From a checkpoint of a small model that answers yes/no questions on an image's attributes.
Model: 21.2M parameters, 32-pixel images, encoder arch resmlp, encoder norm rmsnorm, encoder activation swiglu, encoder patch size [4, 4], encoder layers 8, encoder width 512, fusion encoder width 192, fusion encoder layers 6, fusion encoder norm layernorm, fusion encoder activation quick_gelu.
Rows from block 5 of the image encoder of a small model that answers yes/no questions on an image's attributes, named by matrix and row number. Rows with one number belong to one neuron. Each number is 200 + 40 x the weight over its row's rms, rounded and kept within 0 to 999. All counts start at 0.
After each neuron's rows are labels from the 100 images, of 14848, where the neuron reaches its largest size: "responds to" is what is common among them; "peak on" is the class under the peak. Only what is clearly more common there than usual is listed. The data: made-up road signs on poles.
# gate: MLP gate (encoder.blocks.5.mlp.gate.weight, 1360x512), inputs 448-511
# fc1: MLP up (encoder.blocks.5.mlp.fc1.weight, 1360x512), inputs 448-511
# fc2: MLP down (encoder.blocks.5.mlp.fc2.weight, 512x1360, transposed), outputs 448-511

gate.488,191,305,243,266,238,140,117,167,178,204,121,212,303,285,169,276,228,169,230,172,252,196,247,241,212,219,171,217,212,156,181,180,208,210,214,157,130,174,145,192,273,159,127,202,270,216,158,245,129,191,238,268,192,180,196,218,180,181,273,215,152,130,148,310
fc1.488,224,191,205,226,145,167,82,150,130,176,203,150,218,230,254,178,153,245,165,206,233,219,153,220,188,179,139,102,161,185,205,241,176,181,232,149,83,195,185,183,198,172,128,225,247,204,138,229,256,259,201,197,174,154,206,218,278,218,197,251,170,130,194,207
fc2.488,267,82,101,187,187,192,222,243,167,157,254,174,206,291,270,223,169,213,193,244,259,190,187,207,209,198,242,180,176,172,208,187,239,227,170,198,178,187,256,189,154,178,261,247,209,207,205,238,145,227,276,163,195,238,193,264,209,242,133,220,241,181,210,209
responds to: struck through; purple rim
peak on: symbol

gate.463,110,163,185,216,241,203,205,136,156,214,239,244,233,219,203,226,198,173,174,95,161,243,203,196,225,244,195,193,174,164,254,232,207,146,196,242,197,194,189,177,210,188,193,154,171,217,128,192,207,147,108,222,144,177,204,236,255,179,162,225,185,126,146,175
fc1.463,218,232,167,139,166,202,217,222,210,264,235,118,207,107,218,259,224,229,223,233,267,160,174,233,233,173,230,236,243,254,152,218,158,126,182,221,234,156,206,255,211,182,168,152,263,242,273,139,216,293,201,251,199,167,159,183,140,235,229,188,227,198,254,258
fc2.463,169,153,245,275,152,157,197,192,182,220,161,196,214,220,218,149,196,176,230,174,238,244,153,204,216,183,210,237,211,208,239,198,194,227,268,217,158,241,262,212,214,168,209,135,266,116,246,197,196,190,217,238,198,302,211,199,191,195,230,166,191,247,175,224
responds to: Z
peak on: face; symbol

gate.455,184,218,161,199,197,211,131,181,235,175,246,258,204,213,202,210,216,280,181,228,156,181,195,179,108,163,230,178,192,181,177,146,217,134,220,96,193,161,179,262,184,235,158,185,174,211,182,290,267,217,175,215,109,171,246,174,105,258,224,155,155,149,225,208
fc1.455,232,143,184,218,200,241,172,231,196,257,237,229,254,161,179,223,220,251,174,137,154,188,202,175,191,176,237,222,146,165,174,151,158,168,181,154,198,251,211,203,262,234,154,206,141,148,204,175,219,254,256,161,199,194,253,208,222,212,148,146,209,174,218,196
fc2.455,197,235,157,215,228,232,194,230,216,184,170,175,237,171,186,121,209,268,216,212,178,176,179,154,279,200,189,177,230,293,274,155,194,191,217,156,204,230,271,136,233,229,135,163,198,211,200,216,247,197,252,169,191,234,181,124,180,236,209,189,230,206,284,210
responds to: Z
peak on: face; symbol

gate.263,173,197,254,218,143,160,138,196,230,181,197,248,252,247,176,205,188,204,208,210,278,109,250,230,204,273,197,179,205,144,233,186,170,101,181,205,184,193,147,161,142,226,164,160,217,198,197,194,214,124,206,211,175,267,120,278,292,176,191,151,204,145,182,147
fc1.263,172,171,240,285,187,187,214,217,212,206,118,240,162,237,221,320,223,275,127,207,315,143,203,118,264,252,167,175,200,167,193,145,189,127,173,168,236,223,233,168,157,186,197,242,228,193,171,180,217,111,195,217,217,251,267,237,217,223,158,147,181,149,194,139
fc2.263,177,268,165,286,236,168,224,215,184,238,212,177,238,239,256,241,185,200,203,240,228,199,230,213,238,277,195,213,190,237,224,174,144,205,139,143,214,233,240,217,190,178,237,267,150,187,231,204,290,197,235,174,250,199,220,158,143,231,185,150,154,197,102,151
responds to: struck through; pink face
peak on: face

gate.342,235,161,128,240,256,195,175,194,210,141,179,169,275,232,220,258,123,253,201,167,243,128,162,257,259,259,182,130,219,230,239,163,180,181,140,235,230,162,138,126,166,167,289,240,202,226,180,244,211,153,207,203,223,203,210,160,178,163,182,194,216,165,235,250
fc1.342,202,143,147,198,188,182,156,145,212,156,218,173,225,177,180,131,151,186,264,165,213,190,219,238,267,242,165,152,168,227,218,222,275,202,229,136,232,217,205,195,141,254,219,271,184,239,189,249,193,190,176,214,216,234,207,203,193,247,170,238,203,121,259,260
fc2.342,135,227,142,153,221,237,182,156,212,186,230,183,167,210,134,154,176,154,238,179,225,255,204,199,256,156,163,222,143,189,204,194,285,251,254,134,245,218,145,193,193,234,219,164,255,225,178,250,222,210,150,213,223,149,223,169,169,273,134,209,219,120,224,235
responds to: struck through; pink rim
peak on: rim

gate.732,275,202,258,214,162,337,178,202,237,186,154,229,212,162,287,192,214,144,170,200,148,135,201,113,215,209,233,97,216,188,278,260,239,226,147,252,182,189,186,191,179,188,259,225,255,105,243,185,211,296,219,244,164,177,194,273,229,266,245,161,153,221,203,152
fc1.732,216,281,244,213,150,287,234,92,197,137,230,211,183,233,181,234,229,198,142,177,156,198,151,162,203,212,183,213,209,200,285,173,194,160,200,220,212,179,253,258,173,222,288,251,203,181,183,269,269,198,240,189,201,170,164,204,212,246,239,247,121,158,162,208
fc2.732,178,115,162,184,165,189,185,142,189,133,216,208,300,217,99,210,212,133,154,133,167,172,188,208,182,233,174,206,151,204,158,198,249,181,173,269,202,96,158,240,232,196,231,239,232,165,123,212,174,159,260,243,198,180,186,321,193,181,217,168,239,254,148,171
responds to: red face
peak on: face

gate.35,136,165,179,200,221,174,239,175,173,221,172,143,144,201,206,240,179,187,208,204,175,198,223,216,155,123,206,267,205,211,211,178,189,230,141,272,146,202,304,273,177,168,140,191,190,177,268,225,137,209,214,188,190,195,251,155,164,188,231,279,197,236,202,234
fc1.35,197,213,256,147,204,201,212,137,200,241,149,178,188,165,163,204,225,229,171,240,201,157,239,185,193,215,215,226,157,220,198,193,280,126,165,238,126,192,124,197,241,156,246,200,259,175,218,244,224,194,209,257,166,196,138,193,204,203,222,165,196,210,224,211
fc2.35,280,272,244,73,132,179,239,189,170,183,164,133,141,252,133,185,169,256,257,147,151,185,209,235,202,163,230,246,201,261,175,256,103,201,216,287,170,203,220,192,213,171,226,231,277,175,220,158,252,227,207,182,183,175,164,175,220,149,171,207,220,227,165,200
responds to: struck through
peak on: face

gate.473,155,206,236,268,187,252,154,253,199,134,207,215,256,192,207,105,215,173,172,239,177,202,139,244,213,197,176,184,138,229,221,162,241,195,139,133,289,111,168,196,293,234,169,181,199,266,186,260,147,223,179,248,194,166,202,252,203,205,204,182,158,199,214,220
fc1.473,181,193,142,255,245,250,187,151,258,219,233,163,147,204,185,127,190,188,246,197,159,199,211,240,202,169,199,204,254,199,201,210,153,202,242,211,159,161,225,256,136,175,210,224,111,252,260,196,234,184,182,177,211,230,172,211,216,182,171,185,224,145,199,191
fc2.473,271,191,91,196,180,313,204,172,217,147,267,235,187,201,214,179,202,267,216,187,170,203,192,240,227,141,207,231,215,192,161,195,208,112,219,206,182,129,224,173,170,181,251,154,185,191,210,163,226,197,259,195,145,225,261,153,278,224,202,194,203,183,239,244
responds to: teal face
peak on: face

gate.298,158,200,212,202,200,225,273,188,194,215,163,157,201,227,240,161,242,172,218,231,289,193,218,129,184,207,182,201,155,208,232,174,192,177,185,216,282,194,234,245,183,159,249,121,239,243,169,263,133,202,182,216,183,183,122,279,193,232,227,179,232,161,187,189
fc1.298,231,203,98,215,269,192,204,182,141,232,220,195,191,182,192,215,263,132,170,253,230,236,187,225,101,202,186,229,178,152,218,222,208,160,194,173,230,203,193,205,169,199,173,195,190,256,132,233,181,221,271,216,202,262,118,213,171,104,205,212,146,235,279,193
fc2.298,188,155,134,193,235,194,232,160,152,197,179,216,160,240,164,224,219,237,156,174,164,213,171,186,223,242,240,219,168,168,215,211,213,215,191,187,166,240,182,156,235,251,158,273,171,228,127,218,147,187,222,206,232,188,111,167,215,217,235,221,195,223,253,161
responds to: red face
peak on: face

gate.370,213,183,270,194,193,248,196,74,185,222,257,223,189,233,222,202,228,234,266,159,279,239,188,258,164,202,217,299,180,136,178,158,233,163,189,225,211,221,222,154,206,202,201,150,66,183,243,158,148,171,197,186,157,123,92,237,256,181,231,152,154,204,185,289
fc1.370,196,193,225,195,162,206,209,96,120,179,204,180,152,206,154,214,256,329,234,124,238,191,135,182,185,252,213,255,171,224,273,126,232,165,220,138,185,263,181,234,209,219,208,210,159,236,219,201,210,182,195,195,196,228,170,230,239,147,255,180,135,195,155,216
fc2.370,193,223,257,135,109,244,137,208,193,234,111,153,163,196,129,216,132,223,211,131,130,225,180,214,169,204,190,129,172,258,232,189,203,183,219,167,175,170,271,184,192,236,226,196,240,251,164,196,216,226,144,176,244,238,222,231,123,141,176,263,166,176,258,169
responds to: struck through; teal rim
peak on: face; rim

gate.359,280,174,197,188,192,168,219,174,197,238,207,263,186,136,250,182,202,187,199,253,173,184,147,172,239,256,201,171,235,231,165,178,213,263,171,204,140,204,181,224,207,207,177,171,229,171,204,213,163,133,259,236,170,223,135,229,266,217,189,143,246,259,206,200
fc1.359,206,274,199,146,267,164,188,170,193,246,269,151,270,206,233,216,164,254,244,195,234,244,237,210,195,183,211,184,289,255,195,116,235,193,217,284,117,160,150,272,279,165,178,177,215,206,187,226,229,180,247,251,223,247,199,115,195,220,185,173,322,167,102,176
fc2.359,122,191,227,156,195,117,237,175,137,209,205,130,262,220,280,249,272,226,235,199,262,154,287,169,142,181,167,211,232,242,152,193,245,205,216,202,157,116,172,218,165,169,185,184,155,186,195,214,192,286,251,204,216,214,189,180,155,225,236,150,222,192,248,119
responds to: teal face
peak on: face

gate.472,183,157,231,221,156,222,238,217,208,202,256,225,212,276,176,168,184,189,203,222,124,171,135,176,143,228,209,221,181,182,256,190,211,210,154,207,239,188,179,152,206,283,228,162,128,250,170,183,232,223,135,242,150,292,197,241,172,181,216,213,145,164,212,164
fc1.472,88,196,197,240,231,215,247,156,236,182,226,134,182,245,149,196,166,197,148,239,258,197,270,108,197,113,194,217,174,164,249,237,144,135,293,216,236,173,203,210,185,155,157,184,182,154,182,174,245,189,176,166,156,181,226,149,247,161,190,184,188,143,114,129
fc2.472,170,272,131,247,202,291,240,170,177,168,160,191,214,208,240,216,209,170,168,186,208,168,158,149,201,197,222,177,212,233,159,107,231,211,255,224,219,256,207,180,197,80,126,227,241,197,137,185,205,242,182,224,199,238,242,261,233,181,188,208,196,205,196,187
responds to: struck through; black face
peak on: face; symbol

gate.438,245,223,220,206,205,143,225,210,175,134,119,163,227,231,235,197,129,207,206,199,226,146,176,270,158,124,164,186,187,257,233,212,204,184,197,195,225,217,196,215,193,190,196,302,251,201,198,132,229,220,142,259,161,245,185,206,197,227,158,199,152,165,135,148
fc1.438,193,187,206,289,233,102,194,200,166,179,140,150,249,142,184,182,168,212,199,166,248,207,168,209,154,222,255,237,203,315,297,211,208,187,240,243,229,211,146,254,216,223,177,271,262,174,190,138,215,218,245,253,210,160,131,213,142,254,230,220,240,300,221,243
fc2.438,218,169,143,234,175,66,278,192,170,179,225,149,221,128,204,256,207,114,209,123,175,194,244,189,212,187,231,202,207,172,262,130,198,268,214,279,187,224,147,239,153,187,208,185,192,193,120,175,256,189,197,200,244,160,116,296,221,264,187,154,234,211,212,246
responds to: red face
peak on: face